{"noise_aug": 0.01, "win_length": 512, "task": "enhancement", "weight_standardization": false, "attention": false, "upsampling": "pixel_shuffle", "optimizer": "adamw", "lr_schedule": "step"}
Rows from block 2, named by matrix and row number. Each number is 128 + 24 x the weight over its row's rms, rounded and kept within 0 to 255. All counts start at 0. Numbers have three digits each. After the name is the row's rms in percent of the matrix's.
# convs0: reduce pointwise conv (model.enc.2.0.convs.0.weight, 96x192x1x1), inputs 96-191
convs0.0 110:141116121143116112137132106134065141158114089094145095124093129153167132107107091118136090118123114105108147100119130125085144102114170106134074140144118117132120154137135133105122100080163106142119125098109111131154170118115124113088078157086124125116155157188113122078113137094112114134
convs0.1 078:122140095126099105116130109089129119177118121146154127129126102160160140091094106117160125126137091122121119086130081138125124132128114150149119102136101089130113190123124121150138143136155135160134096100169105147137174101122143123162122149129134114118205120217117128125127173104156117117
convs0.2 080:125104100124090100123137102111094137182099113134142093129093108152173122098090093105155101115128126112094126084130116128111128101147155117141074123149104106124099183142122120104133131118158116140133118099128125112137195118123141112121101153125134127100186143203135134092126163114112119136
convs0.3 090:113140110136113087128131097115068128161111103161145108123115119155160142101101107114153101128149103098120112097119083147106124118122149093123079125129112105148118156135137134123124142109175126167132127090132109151163186094092119134102086144127129114109158144204123128089097158087136137110
convs0.4 087:126122112127146123108146120118141089182108142120110124128122110122178122154126100146115146131158118154120123083120113161142133123108110119124136124126115173139139169143108130122145115150138083150150124119155187134107184110147099131148112131126154124133177129203167155128118150106132129144
convs0.5 081:121104114122100096115156102103121136187093137144148100135088100167177106104092081106139117110146136118074137087133123121130158108154158130139098119133110126127113174150112127102139134135149099138146118111157152106123183118145128110146106146123150124108187156202160161109143145128105123145
convs0.6 101:145138141134165139106129135112090174055122142182121152131149160093057119129127161135094132096141109125178126114127162152148110140095125128132130127150159135169140132131183162135152148107120117154122158135132143131138185125129094141141115110142127145150147105148150123135137119121129140130
convs0.7 078:116124123136096115129135087119095158181103106151142108126107115160166136106105095094148097146154133125101130088134126133123135111158155117133074123154109115134103178147130119129121148131191125153138132097142113136144185155158156130123110158124138123104171164213116157101112159118141121109
convs0.8 075:123116111123099104111147101090131145190099133147148102128104105168176102097094099102138117106135119120085129085137104125135151122154147134137102114137110107130113182136121117127137135137145100148140098106160120119120181127145143112165120144130143130105204138214138152113145148133133121129
convs0.9 117:136113157145145139162118145145102099112107105120157116144102092119135140144145116149141129158113103148104159121129124098117139095127144135176126142140117156093107131127109123076086070116151091127145120119141120104102093140101140103088146118118100155108103167146208134148157162137104132147
convs0.10 101:129120136148127128129137101149069161160121084108146091125106140135166144120113115112119079137138134110134137104116133138102133113115157115128079157153123126146122156140145116133118115093182116139127174101104112152147191148140146122097117155092122143138133163205134152096125155141143099096
convs0.11 108:149119119139124129140140101148072149149124080081149096123093131145167146113109101123138088123131118105134139108116138126091138106110173125135076146143128111135130153129143121124120103084158114141115147099108112143141180123123136093090111148078117141133145138192114128084125146117128085120
convs0.12 076:132113110124114106107159107097125122181101134141146113131109109161173106107087099127138133108146127127099126082129102137144147116134142142139119119129109128134122183141108122131149130139132099143150119109170147125121190105152124126156114144115157116117195128218153166119149162126127114147
convs0.13 092:113195134047143111110155120156131131063127143116128099126137129110148151159108109164106129157116107110147108112153149101137124134090112125127147124135131129138161195120108121117094102141109131134137114123110120128042154136130151080084159125100157124156177106171136129145125104120115122150
convs0.14 085:079196120076125071110139112138111136029147127134146124115138151125021139132132131117128107126123122082116098118156151103109133150105132145144110109108136112119169110127133112118122148129118125106130094105108112144114143112104151128102153135133142102142145126112128127101095129102135099151
convs0.15 090:080182123105119068118134115127135143035155129153142132113136149136018120135133136106122120113141129106115111123153154110119139152118140145153127137105130127112171085139137114109133163133134125102130099099117121145138148104112147152115146125151128108142143143116121136099083132107139087148
convs0.16 075:131152103125123112113127086113118102150101122125149113122115119164169121089110099137152123098116099133132112085124121116114127118119127146152108132144101104113128198126101112120139123125133141139148065101149105111157178080128134133119125151113140097118188111209119129118122161098116121149
convs0.17 098:127114136145129118133146100148074163163107094096143080139091128145170132124123092105118086129131132116116142103124152117096152096111165116149082153148111132115111158141131105106114089088171108131126157085113114117129168158146153109094118149075131144120143168192157144098130134138116097113
convs0.18 111:137112128143117133138133110150081147164115088079136085119091125129168155118108100096148091131122126109127141105114153124103129092115166119134080141149120109126109157122139103119110095093150119130121145110104103121132172154130142096095124158074115132118142134183117112086112133130108101125
convs0.19 107:132119118135127134131128115122063135175083093103116091132091128143181131108104101132151123115135125111106159104110121130101138076118132088125085142144121131140124171153104132098114115087190082123134118097135121111162184110109110086089064139100125107130179140195121125103116142090087139140
convs0.20 071:127114106117091112120142113092118130195101130146140115134113094145178115110092093108138119111142131116097132080131104139142138122145131125131100109136103118142122189139122130117138142143144097150137124116146142130118196118141128113163111144134137125117189131215154153108140169120145126137
convs0.21 092:109120119151100092104135115113124133158125109169141116116135111133155113107082110121113137122128114136119104101108084128147129151109099150154138097138122111129121165123132114134158151148154119151159151105176125157128172095158112153157137131140120136128188140209168187144126139157165105116
convs0.22 100:124114116143153123092147113137142104168115140130090123122124121124169127156117097151097149135149120161133118092126110175132130130103102124118137131128122162138143164137118132150146124146127088152157119113149172139109185123165112135156121121125159155134186122209128157129115124118141129143
convs0.23 073:113108101127152103114149107103117114153099121101114117152097107138178100118092084129104094092146130158130122111114106109153133124123152107164099155113141146144138137119160128115131117157128075157151148110155177134103168103136121091141130116104145168139150138181187161126167143122151127144
convs0.24 068:152139097169166142155125070175111094143137164120123121138132151154143124123114095174118108102125127154163118127153168122088154131089149147148130148144122092127165196150113120127124127127153155114142151110114144119132136145121155116112150129113129131131098115139116152124192136158130104196
convs0.25 100:128137115172161102142132096175147110161144175115128125112155124104144139187133107141114111151118134174176105104142161146127128135083138170146154165113135141115154187129113099130131120155126126108144145148112143139119127152129135128103175138119122145132109120128098142132149137181129130186
convs0.26 078:154128135169133098135145117169114118124136136065108107113117133169164125123078084146123128117145092101130132106129144112101172121122138124146133147140146135124134192172096110115129111117159130122159150103164157143116163130105125113100103122129145135143167143187119110134104112109116125205
convs0.27 115:150117116159128120082118102159136128156140118116120092107095107115161127143112117120100101150132134116101142128127082156112131133105115084125135114115146152135150128158109146160090132135122107119149121132125146165121147168158136124153134119103126155150136147157122159107114121127158131039
convs0.28 126:164120154122117167166126165115095149139144099102141122100102131129139135107086145131146119117106112049135157120150117136139146141127151144135110137136132097149131118114156148164150120092142077147106094127135104151110154167152145118150153145136124150128144128147141110146151136160152117151
convs0.29 116:177110151140150170171152149160097127130131104135169122131108138147165122078113123161120106111100134109140168152147105106126164149139162153168114137131141114132147144131131154137124121087150099120129116115159131130109120180137154101135142139093118152132119147138178155142187161150148109152
convs0.30 072:157152119174139120154148120179103130147138143132120147085152168120113162105128097136136114138107123148143142126137072138123115125126123155139130148122103116135165190119132103134120154113122160115133162109108121156112126130147122134144150142140117141134109072115086135132106121157134120144
convs0.31 094:114139128114147149150113093154114115144122138049112089111083125137144132122136088131133112096114127117124140132156175106105163131119152151147101138132118104089117125137107097133133111109139134112120125117125140080128094157115153097122117128095135092089105139073135091114149144101115109186
convs0.32 123:144126135123103156170135153141125123114141122103163124107115139168152114090094102152120108114109127086140174135155107105125156134147148143147128141149126106132144180140122117154104112100149140116124128110158108139101139146130178066146148130116138137147146130158142145135167164138142101143
convs0.33 076:135131116157146088171143087162137071151151156113116114124135140152136139171105089152151127155152130157162125085149175121125164136096165146136146133115146138117154169159114102116157132146162134105140149135167165143119134151104138111116157144146119127147133157124089119113124148133129120178
convs0.34 143:143145118119153149158115122162085136161143115093144111120091137110149144100120113135134092117098120088149133130147134110117141145127140162126093143151117094117147155119121122161126108098126130118129120118128112122107084179147156091159155150097126124112106122075127124143171150150150110180
convs0.35 091:143142124182153103139140109192132121145132178130128144107162146105145138159126117141101112137118133178178116115148130152132125129094136170144154175123139133137158188125135111116133133156122130114155168143110154138121129144127134129100165129125114159138087109133115153134147146178125134175
convs0.36 105:110153117114140129154139131150141138059137148112137125149106134147121129134126095123134149119148168088114149144145171114132157136153144123140129164156140119132164154155087118144110154114131147107137126127156160121075142117101163072129126135106144135144136146108111139118110136109123094149
convs0.37 099:132121107074131152153133123157137129156156130074153108118109104122140139115116116134141107140133138084104154134144105123124147147130143112145114079118137118123146108149101117166093139118143108124128065131146142158108106161122145104160142148121117110128094136098125151127122170113165105071
convs0.38 088:132139112159140117123121096179143113145151191082112110104156139117137138162146107161099120135112139183174113126151161132118130137080134159129153165131147118122167209129111102125116124143134141101136130149096141128135131142118141131100171138107116133142097122124084138115142130161134115178
convs0.39 106:132121083076118138139138121150141126150166123089159115121115106137132128127112114125141104139140142101108133130140079126129146150130143113140116090118145110129147103144111119159089137127139094127134060129157148171115101151122140115160151155119114101139098131097121154121118160133172110056
convs0.40 090:126096104160141124156141089128127110128150113163121113111113115189144121125111110147120090145182123155129160138132082143127157148137166112159123141113150112140144178188110134113131144110169142120145146147163178153129139128116139132140139124141093161131117159181122170135165140156150134100
convs0.41 113:174105113142155156126149106167089122120145107121141091130086123122142118097138106171081081138103150140143134155127061111100129157139130128126111143141142127133155130150122163140108118097132110125143108127131146151116075177132138111139150123103102127137081148099142164141184126144166133099
convs0.42 088:144143124173162099153132105192122134133135138143131136101132154112137122153117101125097099142114141178178130113139109133131124137115140172154144168126131116123153198136122102107130129143120126113153162119123145137100111161148128123123166130124107196135104105141099156145157130183132118176
convs0.43 122:133131115091125144124147137164133131146164136124154125114122127139155130113131118128126135137133158112103140154143133123114141142148149078149125102078142120120181062167106144163102171117135127116149071127137150161112111144121150110145155138134121139151103148097128168111124130134162093071
convs0.44 104:161123140139122155193138178117107143135137096122156136114137138170159120094104148159173158103128125062137176120146107163143150131121170139162117152145130105155145146135160142163150139093164075138122114112146121154128171147130121127146139165136123138145150126169163130125149164153139113163
convs0.45 099:115116128173124065162137099154131096146144121143130113128122119149139123167103086103132128155144124172132127099136160112136160142102176165173124147118131148107129158149123098098135127155152126106168157124154155138106115148142136126128162137138113185120136168144139134123136140172139122173
convs0.46 098:145158135085138146141130155125117125013094119139131120096139142115058146139162126155132141112127112123139143117124150127135132126118143125101120123158128126156145185128172162113136130108121149169111137110142126114121141108096111140099104125132129117144176110137076085134090119102096114141
convs0.47 094:146140112127100136132138190122109121119108118136144161101160169162160129080140135145165168102168131095131132148128103128132136125141144075095120160149160108152136182139165143103142171106134161153141136132163138134139176079059122130108115109149131117149188127191093107106050137115105114117
convs0.48 096:132186102155116139151115150120207122062142140115148129129144137124086115100170129129132096094128121132145123122130103152106125158135124137088169154164110093124129077116157133133147117144116104150126135115116110139167074127100120161150148150144122115113106114083128109128122104135147141129
convs0.49 085:118154125159095089094100102129157124063138164122131115120129133113079123066120087111108104116122090145083121139115084161111137144099118120139134131137085096084112082122143101126109099112135129134096129088085117141158071139122121189122152156117120163108114137124113123141106113161154115084
convs0.50 096:127191112150117132155124150135204126066138130123153123144144137133083121085166132126138098098127117121153128143128100134102144159135143134105155143166122100112122078114154126132159122134122101149126132106131125136160062128101133162152152152138129119114113123089135113136123112133152132127
convs0.51 109:105154085069135108124127113099159126090113123102126103148142088103111136124144126127142093127150089133114107105102116148110094104106104107110153092083112095094115093114126124102080089152119128145102145090116134121123091112124092142102143134100123042120095080102130099093111148134116139092
convs0.52 108:172145123142114169106090141127161148120136146118080160148142170098121088100147133134091142085132132151141128168122050137119135124137079112073161147164123120152151108104123153146153146134096102114112123134118134140133134080094130114138068071150134126139105118091101132141140088099116129099
convs0.53 089:135094092133152145145143134143185165116143122141155152153132149112077141137120165127140116115127118107141117142140137125130141151110133143089131088156137119127128114102127118164172148111102096107126083112146142142103145118105134108186110136149119128110126113056086120126122128071147143156
convs0.54 097:113104112142100133108116113133136148157092110101094127114104147103159123118144111145096106125116144111118143126115066156114130099134106076119111139115149143117143082147122127125105124122112090103141160139117140105135134131136121099157092100116137125139075098071155133112133133133116133054
convs0.55 101:131192107147113132162123152132203120070138131124159123143146136133083125086168132132140096103123118123152128140135097135096146159128146133101157146168119097117124081113160126137157125132121107149121128111124120138160067126093134161152152161135132116113109119091125109131124114132151127131
convs0.56 107:124187111146116130170117148129205125075148132116162124148142138136085119085170126128146095098124121128160123136135102135103153168132149132098153147173119093112120086115150122130158113134130103148122127115134117137151067133099133158161153160135127123113112125097125116126120116133155129128
convs0.57 115:124186116146118132176114145130201127079143131118168119156140136131087122084177129123145094098120118125162129138135099134106160167132148133098149147174122094110119085116155120140160116130135101152122129113134124137145068127099139154162154158132132121111111130101124114133119118135157128127
convs0.58 095:123014135158154138111105113140120124163111143114099121128113157084162140103148110142090104092093079134163119102109094121089110106111080128091113143135120117134113131110121147095132121103095104128111124124094103110130168114086107117137069100118130123127115103121097100128117092090111135137
convs0.59 114:186109164126124177121121146155165126098172147127126146143162128153082122127168146157129149155139151140143169177099156157137117158155119158102161173133130169173168149161130178171177179150091162150156150174133150169147116126138100142182099124150126133152103110097133148167139128138160130112
convs0.60 102:124188103138119138167119151125206130076149145107158128152143144142088121087178128140144097103132125133159121142130109140099142169132143124090157144176131092121128078118141123135153111131129101148117123121140126143149062130093128151162150158132122117119109127083113118122133121122159132129
convs0.61 129:090143133106154119164109110109129133126053099086094126146097106126131130146150103137130112136122102116128161072122145118129129044152137131141115119146079129096070155124127111095105089112132135134083132065135108066061124158136143084093119107117138124149148129140139098147147127147052112162
convs0.62 092:143022138146136170112111123131152149168098160133093130128122161114171100119145126127093118096123130162134111150106103134114113099124101121108123136125135123133131121107120148096146156129086105091115132145097109090135156095094111120138057074129122114114094098096095128116112087089107111124
convs0.63 107:125187106134117129172119156136204127081141137117161132152143138142085118089173132135151098095126129129155118131139105133102150164128157124094156138181124093118125084113149132127159114134128104145119128113135127136153068139098133150162150158135127114118108121087126119120127126123153124131
convs0.64 113:129188115141120132174116156133194126077145136123164120152148140139088127079173132129145097101121120124164125146138096129107159164127154132097153149177125093115122085110156125136163123132128108148117123111138125140151067130096141155160150166133140121120119127101130108131121116129155129125
convs0.65 103:127191112148114133165114155130202120072147133121161125144148137132084123082168133133146098097127119128159123140134096139105147163131145131097157152173118092115122082112157129131163127137123106150123129115131119138161072130095133162155154161140133121115116122095136108128123116134151137125
convs0.66 098:129186098151111141157114153119207124069147146107150124133151141120087123098180132136132094098127117136143125131130103157105119160128124129082167154174110093133131077115156131137141115138117106150114133120118114149164070128092118161146150159138119113120103110085116108127132113130154143126
convs0.67 118:128186115142119131176111154130190124080142138123164121159146141137089124078175133127144094102117123125166127146139096126111162165128155132096146151178127096116122085107157121140163123132128104154114125111139132137150069130098142154163152163129139117119116132102126107134120118129158126124
convs0.68 102:121168132096126138135091139091180132068129168064117131123151151118110117162186136130097116091129119171140122098143140151127118114111118121128169185175122117170143180129134153117097116138111113143085126123112125127119145118080134133089122087141119138163148119148129103115130117131092132147
convs0.69 118:145089161152150164142144114151141111107127149117107101134112115130112131151162077173095144149099142139152169122104128112131119104121116130115135141150126183160151190148112176137111083085109137130111150147131133132090147160120122115109122159119136170164154139150138142170153138136110137167
convs0.70 094:125166149091160136152097145103180138068133156095127143141153147105095130161181149118117119085133105167161124105141143168152118123126118155121174184158118114191133183113139150153147136137126095166104114129137127148101143133113145129125156108140105156167140116158095112127143133196113112141
convs0.71 085:138152134169107121128098125140174111053150145121135126144118132116080116069131098105116106111134101142130123153122081146108149168109115144124153147136115098103120097114133111141162126126138108126113127104125131153158070141104130168151149144140118180110133167114118118150123093153160126117
convs0.72 117:151138144099156147119143134137144154077116150121119164158150179135091147133150141161119125110154138132183134133100152125138129108131091137087166176177137122199117156144115143125118108140128133148161101125153157131103162129085111103135097119137130131169150112119130128126127144105105148167
convs0.73 096:145125123141133132107152116131122107133119137119095142112125148132150128136114117138117138126161105120123098129125137147114128134128122121139159180157113125148172138134133192127105108139136107154146165114149148117106125104124106126162111137130131099124089120088177098142115147093122137143
convs0.74 115:122117133127116122130116116106129142087101140129097111143097102132086098134160115103105146103091139152126127147131117132158124112112121106095085080088159117104120129110140076114134123096127140103107120163107115103127080112106144129104145108108120156124087134096112125125151093140119128136
convs0.75 082:141111131131120127098119114111130100065145166124069137126140154106100122128134118118100147098140094175133114122097097149141108134126089142125175157156128120161156141122160176117128125155117077165120123133141140167131158112107098140126126112148125150139146135135150101169128088136141142132
convs0.76 086:147127127109106165110158111136121094142113140091092100113114120143146127127113110152135155103152126096110122148155145128099164131118125097118130135143119119154146100127101161138130110120141103133147136118157171112143129121106123123146108151105143099107092126058167102125117147061124147151
convs0.77 107:158095099118127134109139128133122118101150135124099141121122167134127118112144121135101135108144126158122110139111089147137112125144128117129172173141123115150188148132164173140122134136115097142134153134140144151118136111107126132136145115140119129172091120103155106148139118127121118129
convs0.78 104:135128143123132125098111120103142122063147161120077145144154157099086123142131140124093131092131089168171118118103129132133101142119063162103167138159130116158135133114145152115130116154113088154119100114133124153139164112097098138130121107145107134131157117144137103161132094122142147153
convs0.79 079:179118135089114158139149129127116114101148139139107101118106162140107120145131120136102155111132149165117133178134109099148137135134134108130127111112145136131171149124143158151123144106141101108111109150116145158088138128123150125127159148108113180163101146111129124161143082151135093117
convs0.80 129:137113100131135138114147126123119110130135134113084145123133159129158128131137125149112139111153118148130101133112109155131112125138128120144169190152108117164190150129152188140122123144119104156136154125142143135124137116128113128151126123139130105152086113096175102147133131119119126134
convs0.81 135:143119114144131137116151118136124108143134136130100152119134152129155134117117120142111121141158098120128105120115101163119111135139117124138167192155097108155172150139146192140112112149116110162153159119150141136109135131154108129170118141144133111133107107120175106156121139107130133128
convs0.82 074:163121147088116166144143115116122118128141138145104098101112149143105119167119123141101156097136145144117142159135164101153140132119136102128115099097135140129167145135143159152126154107158114109109103143116164146075146141127151118135153148116119192159113154112132130149125082149134087122
convs0.83 123:128124106134133130117145125124128107143131128117091147119138153119162127147118120144112131132157110125135100115112139152124108129138111130136167187163097124152180155129151199141114113147123111154141164108146141134098146118146106120170122144141129091137116112119178105149113137108127129149
convs0.84 077:148115111143124124116138099119119095153125134135115150132125123114145130136122122125132139130149099096125078097133147161115134136104132116131152166142116139135184139119120186130100111145122125138136178114152144114124136101131108114161113150134128083124078131069157091132113145084121146156
convs0.85 098:128111137140114106114104115105126095188164160143127127134140132107155141122108135107122140128131060141104079121145119113123129150093117152116121131127124110127149101107143145133159116156113116173109098140125122178136142136138140149129158150161122137105150143126111081174133089128156152140
convs0.86 127:102142135088132130115128122120139140057095114099129104114113120121069118163140126090115116119110153146129111136118154119138119106109117130101112047119141127141095123108129093124149111120112123103110114140109107117100111119120137118091147117121128147124120111097092111121112113119115136124
convs0.87 086:147096117129124129104132112112122099095143156134077145122132157129120113128140114121104150103152115174114105137102101154145118123134130135141176184147127124159181148133165188124131127146121086156120147142143152159126147106114116143126139118153129149149121137118169101161131097147125124134
convs0.88 086:149104118136132121100131120110119104108138154137079146121138153126131109131136115127100138103148096163129102122097105170144111122129122145132178193148129122176172146135176197128132128157114085170117140147144153160124160114124104135128134120145134150144130130132162101162131094154127130139
convs0.89 085:144126152109099147168140110115129113115136149132105118115097154152101110160117092131104161112120150160122152145138144084135144131155142103126108094135098135106163166134125134132099140091158118095110094142124124129086143135085153095125149132140116193168117158134142123140155096119123107161
convs0.90 098:143150137113150107104154123129143118006127129163150164129161129133000146140127144142130112146143128105157120122132154133132121139136116151130148135150138129177112112145124139118129129136101149161147131113133113142135138105118109155123112131129131114140143094125097123112115167138131142136
convs0.91 084:149092116126124135119132117113123093105145151127094146124130153131119110139136113117103146111156112166107102137122106164153122122129140143136169167132129124157190146131176186136144129148123083153116161149143161163112151115131126138124156123156126147149103143111165100165128104150125116140
convs0.92 095:149131142113115132110146119136134137097129143115094141141125194136120133138137119138113146102133135163145102137133143087124138125129129107122148137158120134139156159122120160125099124124117112117132114132117113126083151107088147101126134122132129146161108134104158108128160112081117126172
convs0.93 115:137115109132141130107145128123118116130135135110082145129139173123153124135139124148109136102142117146144094131117118158134111126130125115142166186150118128164187157126163187137120121141115104154131156127135140136117152109122121126142125123129129106166091112103174102144133124124119122149
convs0.94 125:152117095141128145122138113135120111141130125147119154124130126140148135093117122149126111143152097089132114114120069168117111131134124110135160180146107108170151138154133179139102124143109131160161162127160144135143132128145110130168107141133132116139080093118149113146117155101132137106
convs0.95 098:141122122144119132098142088151120104130137141129108134125124154133127136097119109152135132130144109087124107119129131141107142149102113099128146170179108113148134124130083132113080101126133136133149136109150135123130140120114106137155084146110129098106118123105116126112128142061125154145